A small audio captioner, trained from scratch: encoder widths [128, 128, 128], 26041 training examples.
Rows from block 5 of the audio encoder of a small audio captioner, named by matrix and row number. Rows with one number belong to one channel. Each number is 128 + 24 x the weight over its row's rms, rounded and kept within 0 to 255. All counts start at 0. Numbers have three digits each.
Before each channel's rows are labels from the 100 clips, of 14976, where the channel reaches its highest value: "top examples" is what is common among them. Only what is clearly more common there than usual is listed. The data: drum patterns on synthesised drum kits.
# convs1: first pointwise conv (encoder.blocks.5.convs.1.weight, 128x128x1), inputs 0-127
# convs3: second pointwise conv (encoder.blocks.5.convs.3.weight, 128x128x1, transposed), outputs 0-127

top examples: reverberation; text has "room"; text has "reverberant"; clipping
convs1.76:122115110131150168137143122137124152144171129157103117149161155103077106129141147165152115149134142104132110083091162081107134150162117105150149156103138086118121134148105104156124109085128112120105117150090121102125120126102110143071137056168137058155155156159137135092147118161126099142092143135150110124115129129140127133151126154119149123122126084110094122092138134147122110139141
convs3.76:103090144130143137121128119154082141089108172156163138113024124080089153129129143117122135068154089124145122137120156120161126109148097104141162142136141100143121146148156137078154131166132127109101127154130164127143178122151112126094147102149124137130111151152111151121136104138149152113101136144122161146135126135128119157119143152142118133164111133134106154087106158165147140142142

top examples: clipping; text has "clipped"; tempo: 140 to 150 bpm
convs1.111:118120133175155153111152140141127141094148117103131163126100125137117114128177117112131105127116135147126116148133145197115178157107094159116101168141093132114110114133078140155082141126161123149133162103187138131089128138150126123090153126100137138090107133123153120119112112087135123155141106088104158077124126142101129151107054147133131152113119138130132100144144164139091129124163
convs3.111:156141120158156139136160167122129137120126128120105111116111117168125128098147146158129112163123111115161060156097132105146145180109164138110099138106139144128138156084118100124063104111131146088162153115124090118143101150104119148126123112105133142136148151105087135143130132112094176128101175140157135130144132131151102097095112119094146122118081073125151160150147116152119111168103

top examples: tempo: 70 to 80 bpm; clipping; text has "clipped"; tempo: 80 to 90 bpm
convs1.125:114160083155102107122142113104090154151088113119081126102103124177042158119142119143134143141121181123128091146102115158129100148115129138199134107159168112133153119134128115152122082107120125136169148115164110116173156102170089109128116133108130117107128111110112131139130091123123154136150092121157153122100146139120157113100118126099151120125131116132107169150158131116130121136132
convs3.125:166130126176143178139094105143159134129149115146102154159134119131098121088146100121132134125118098084086083099133150151143096116144187107091142137135115164084115136132143138159133143128137127151136132151111127120156137105127149155174161163129096127145166106113108141134151120138157118093159127120133140146121145132122126122130126090127118165163104062152137108114183075140106147162120

top examples: rimshot; shuffle
convs1.106:168157096078113128127101135124128099126159119123145133117115139123115112211082120158121175141128150177126114123136153173157136133159099151116186149138112106103135119130123150122099089139141095108139121083120075108119130148144116151124135134118092154097114114141164141133187146149133150160130123159104126144127152161117088094102111125127144154151156130139137090123097150144132154138148
convs3.106:050175144152123110165131139179128153124105149134104104100087110155126109123168108125177168108146156135125152136136113134156149112129099106169163120154137119116092132078133137134120089173142115139105119166112134118150105109159139134121072134107103143131115142139128146159166116094128098111116183161163118172141160162145148136128149115129115138127118134106159128125129139128140130166118

top examples: dembow; clipping; text has "clipped"; tempo: 110 to 120 bpm
convs1.13:127137131115102154164073122143079152120110134150146148141118146097174117125149131134113123133154113156126129145112128113134131159121134089110108134130148103160126138145116136147088137141128090158156168048105128156110121146172137111133156146158117128163091121118123182110157167118131127133149136130139136076124151079133125133108098111066130134147187101080115118119121146166112121119106
convs3.13:093119131113097133156100112117099137105159090122139109126127143111128101098126123128170107136106080127104174100110144154104114099098137128102125087101145117137152126149137117124130090179129099121119121120093118120149133124106082164103107151152108091145126175110089159104112158148164114126086155100130131121114128117130116144161173150101105103115078151164073137110122129079100153104139

top examples: tempo: 70 to 80 bpm; high tom; clipping; text has "clipped"
convs1.84:118131124139145147128142145099115122171130128100155151091136146127164136113121136136115119151087143118145121142121114105115141081093146098169136129136204145123094115116168144105144143164137162121121145098112100114127135168137134094122137148116123110111199100137110116162109141156116087128122110146137067117173143163079165166126105086108147138120083168154138127138143124139109118121107
convs3.84:101119166103174113129128125098127106151139121120103112111171145121145106168135144155148106154103123150160123110084128167097172114161066147157104104112097133165179126151129134138181160115174094141129108131114168143142120149094114180153135098128157150114162108168133117116138147120104160140137154080103122154121123101134113146113119144134127134105118140146141105160104113135151119132087

top examples: reverberation; text has "room"; text has "reverberant"; clipping
convs1.22:126112128151140120074126143171151134100154122113129093128155173142115083127155142126113152129148160137067107122098153150091145141121165168149143141169121129109110126136067181141142128129182138150125153140138120189151146122138151115139101114138138095162147146131138096134126112116106132120110110155071148115126131101089154120138138102134124157104137090108148174100114099129105106140118
convs3.22:086132115143093141130155121119121160126133116141159100134105139184149108162198198139122145103121170124126131164085141141125102087146177108156168100145091101144123139126100113172126143102144120132143091144116123156140138143107132066117114148138110106137126159137156115102100118101122138122174152128140141116118145130157155087135146119133154143112124128167128114111130132103099100102165

top examples: shaker; clipping; text has "clipped"; tempo: 140 to 150 bpm
convs1.73:151146136105126110134149161072104154105142147131091116115147116123133146124113154141144132145116145153110105106095105128146082104148126147139116105113147116142125122166127080099167123109192085125111113064123168181086122135192159135113114078129141139133140109092103150139113156151130144084123133124136174125139111138113142161120132144098123081130139145118128129125160090133121129152164
convs3.73:153107152106142076143129158143165080130147145104103122107130167136125100132117135118107090137117097163122144152138103142127120113110134149193145108075132127090184121120094115117104106135109101147128101110128086158122118139147186157146106134112128078106128120088100114121104166111075101116143133145125103184098133126111120105121112097107139146142119095149142118129102102131134148148094

top examples: rimshot; tempo: 110 to 120 bpm; clipping; text has "clipped"
convs1.60:140118092117121132131117133159095137116132111107122131115127094134133094119124123126115113141106154126142148146110133128148112111151160123094108153132135127152109115158137159128108164130170107149182074050147154110131110123113166117115156114085125124085114096090118129097143154169164077144137090168098136126128106114120203160106135130129110157159135120145151143112088107120164142135101
convs3.60:147115113111122167157135142148095138096107107144137112117168112121147135135142154121153100134183073162183111147131127071116150142121110122114106138106109166114129150061105120116101133169146106148128069079147146096090128091143134104132126110106114161110115125165110105134145119075113104146160159158112135148140169104110124126116120111122163136141098142162109135144129129097120119129144

top examples: clipping; text has "clipped"; rimshot
convs1.5:098139110110170169182122126092136127158137122128136104106129102119162130094111142104110138124111144126128159098164107130109131115125143117163084089129104081136104117107121134148144088104107159119138059155083107086135147138172133152139137145157104102132130100137147146139079118142133144098172075099136129142144148161132119125099131138108129092143124163122079131120105123105109086109107
convs3.5:158121177065117116117134122115115138153129127122118134159106117152169127110111112116117128169155131132095104137116140180139124151130136178107120170116113110170110089161135138137125114144132144109120121148160156126132173145167114166107140068108145139106122108154123183170103133082105134105101145125147144137074087125138124123123139114150138156108111171070127105095093131118126141130117

top examples: clipping; text has "clipped"
convs1.114:113139103112117116113178094106132110098142107091129140151114175159121133123104142135117112128155167131106149130166135093081120095084129125130153156112096140110154121186119088122091143124123149154127121111121096132144161133160123142121155146127099139100164120125102146111134116141151121166145164170069147149131166097157170110159130100101134093116099125108079136155153128153166137144124
convs3.114:149118127161138142136143145169131126104129096108186138104116164092110130148125153094127185104161158122107111127136149119156140147116087123153098132143171143104119100147127140127154081150109143089176155143111148139145109125128147150119138116149118183155127154133086112152107109142097145120133161168115129113070161102134095129145129128084145133114139134099161167116112151115156123182131

top examples: open hi-hat; crash cymbal
convs1.121:128103130144133099114159128149140145140118132144177125115132137126203096132090108127116113150115093112104085092147143112134165101122119134162106144112084176089117150124121112153090120113123121195145133116155079137105128156148156148126125133113137147131072142097110140119160119169154141165142145141129070154136144124124163145072133097132120119107139142145074143119127118127113127116114
convs3.121:115082124136086110130130145129113136125116091120151124151136133119137113153144114101104073093119134147105165147103114113132129143143163172166118119131112129183122096108134148154116152126151124132187128139128113126113177096153137176121100158161128154084206103088159155089142117106129104118110111108108093126100129142141141157135096107105139139078158108148127114115110117110141156108127

top examples: tempo: 80 to 90 bpm; clipping; text has "clipped"
convs1.65:139115118137111115110127166126110123111117054113138115145137157151130130100119126125121111134121105137095155152164138148132152135107132124117132129154179122117100119129101149142091115118157120144133080123138130080117129169140064099130130123100147138094083073097128081102144126079129115135178124138074147108148118117092140127133112148091128112100122149141138151158147122145102131091062
convs3.65:157172106146163162124155135162120087133102074176095109173154130178178147197129134107125111095125129172175126120131141145094130120139107157102142127170152117107121119109131119167119121090154147163118180130132119151107107136129111129138105147119129119137119160165109126158134131147133103165122128098126120134179130124112145152127132143142121135094098120169168118102141143151117122121143

top examples: tempo: 80 to 90 bpm; high tom; march
convs1.33:119131127163111097160103113133113097100048115113144122151124148153135135119104118147130147081157117159154173183146171178141112136109186092145147136105103144138119092135130110121120171083123149100153164143103126164125161102103128104138134118115157129097099123134143133138109129107165138114105091152100169125166117150129117130174110126151150105119115122137106125145103094123121116150125
convs3.33:109147128148104131141149128116105190127064121151068161140120144169097162105117135088108124115111148123109133123143139115100132149167135122140138108106171086109106150123156139099129079119116166108109131111130162108159170129136106147159135117134158075145139124115156084117098153129071111150118125145124095137130109122121107161155068117110164113115148150146124115120115144153093131125110

top examples: open hi-hat; clipping; text has "clipped"
convs1.63:170138117152136097126125110099147137129124143132139091175117119129110115131191163145145141130133123124109127082117118117183140182145179106151136136148117165081130116135131116119090141149130143137189139108129111119112105150099120131156110130110120142127073102182141099151138147093142083148090099144139138135163164106169120126119130085129138119103144103113174126123117138117129090090138
convs3.63:121150091109165116118124082137106113129089118131120087098145153120113100175123130106148119116123135130125109150147128103147174134158129125112113127114126132129099141082138106121159142130165161088165113141085140111073149098145117138130099137123144161117122134115170168146098186082130129111103124167090112136132143158115142122134068100144176132148153095145135173124172149130124097142121

top examples: clipping; text has "clipped"
convs1.93:089106144112119125161106127082160126152106147129130079110129101090182115126123134115142141160117122162101118137104165100136157095120144127157108122112133141138106142126096144111128142147138087128135114109150116126132137103151151142108151162107156124115150122129163102135100153172114122159125119156089182118143126187106158093091074145131154167141084121110145096141160110162112100171138
convs3.93:183174142149107130103116119123075121114129092147130122143149056118156132096132116114146134117130140139143149145112106147133146113111144145160123128109121119132117139144150108091123113087112127171139135130124147136121122156143124123157138169112126171182098105127098101160100141103132059161118095130116118152102127136145125159086125132088128112106118167151184174134152145142091117160161

top examples: rimshot; clipping; text has "clipped"
convs1.126:113109126139122149169146127139107123121158091100159141155121122122116144134110149093141123122120139116102153119125157116097156099144151170118124135100150121106124157121115167141096107174106125078106125174102167149076121112113161179128124114120145106152140156104174078151099099170149146130091114162101154155104105132156181109107113175122117142149126117141159140154156155118130101135147
convs3.126:139109084092140121106145089162115126142120128152154123149112130139117092109116116148069092116119171105078109155176177152129153120121139116114144115117143119128104106134119173118133116120198097090112171125128120125129131122133113098079132106119087141137082125109162112142147122122097157162142121132187145123131138126096105123082138119112115141134090162107167128155094118134099131112118

top examples: clipping; text has "clipped"; rimshot
convs1.56:123119122109144130143109167147100123127120144132108145157133154117122107154162180139130123141124062152143124118146096147105130147135124129179123128044116120126146130116130124138114138054139113107126152099114091159129109154138116110083110150158132223134127108119101141103139119107153125103132089124111099150132125118126153116130123101137145100109085114132120148155124139138114139192127
convs3.56:137111102107158163132104124119108101150128115153094133104117131126101129138166121076103111097149094123114119157142134141095156130100110168169212119104128112103130094153149125163160143137119124103133094163125160130131128143122125155122146079146100104109118119148119117128145101173116124088125134119105153143137149107133128067124154154132092125057126120144121142090096147158101102131112

top examples: shaker; low tom; clipping; text has "clipped"
convs1.12:161094129112134135122117134125112125122112088129146139135138103130122154145149119089135163143133063111120101121112151124137111130130131120106139088158117166127137130114204124118098128135153144143129089055103166049152135123128113153110162131108110127086127126145155122099191119135106133139155098124092146129122152130101130120106121147116136110144131124132152161152140137120107116091202
convs3.12:107143152122130104159177143175132147131073128152132117129095114113142056124172193149116171106165129165135140129102113107160113154137123142149159117117168144143168143116145108124157129148151128136128131153122136198144144126157111146128091140186103117118130162107133158114132112134136093106119137114120121132129120154142147134157145097125141134108164123117135106134149161120110084145177

top examples: reverberation; text has "room"; text has "reverberant"; clipping
convs1.28:128094116120144103129135092112124132144176195059089177139163134126098111124149139125152128158135132144166152114153085128134165097133162140111131116144121104106114151120108116142123128122171091130141162082133138105133175168145139128151114085145101127091160115119124116129156129156124098098137113096193198112115150122118117119123150150152125136127128100097113135122123122125139128142128
convs3.28:162132152125123116152097151090059162102123098123127202142179123144132137122131111162121136156122117095105108144153118140165169116107145151162110102136103119101131148115116159130143143142127112133116140090134121120133230115129119106158104128132145078149135114098128111111130129161142123137099128107180094134145154099133142155112123143096141133109153106109121122136143117118150110087113

top examples: tempo: 70 to 80 bpm; waltz; clipping; text has "clipped"
convs1.23:122138107166122128154097083155127130153121075139124093132125145093137119125125130127110156151125105125124165124150121103137153163134148122201175144190107157151139101141132124099128125114145147160168141139137143129094139097108147140112145137158148146178134130131119127127133144068133131139106113098094071188151149128113153132080152123127121160120161124092096142151136108107139125126091
convs3.23:141146118151106075120132104112150153127143193109089125079132134075137107135136101151139118133081126122127087128131144106146157133118137140148147121112153159106110126159151125098139131096130122180128097154143097123173148082124124149153093074108156146111101138115104095191112111131147135111129122152113080131119167121162112139103130109077112124145137113102134133134158090153130127099128

top examples: reverberation; text has "room"; text has "reverberant"; rock beat
convs1.32:082110166132146122115135147104152107178095207145148143168162121156090165107124118119141136120166140110106109142141164182157149133116111115146128117131108093117133125125137105138129161105143124126128148210135138160126135122130172134151121136164123147110148155127136124133131159094140138144132131130157117130139124126073111129119134103137142155086096166128197144116132129106152137152099
convs3.32:104154137142157086079127172121161113162113123140159116148133084100092122128127132109145133134091095141111124116146093122144083146128130139133101113067101135163112133133133130108114142143094159133130146091209184123166163097149134114160123106112161131149146125147139161106092154074114136128143148128109165132141154125143136145125145112143147107128089163124139120146163126107151154143115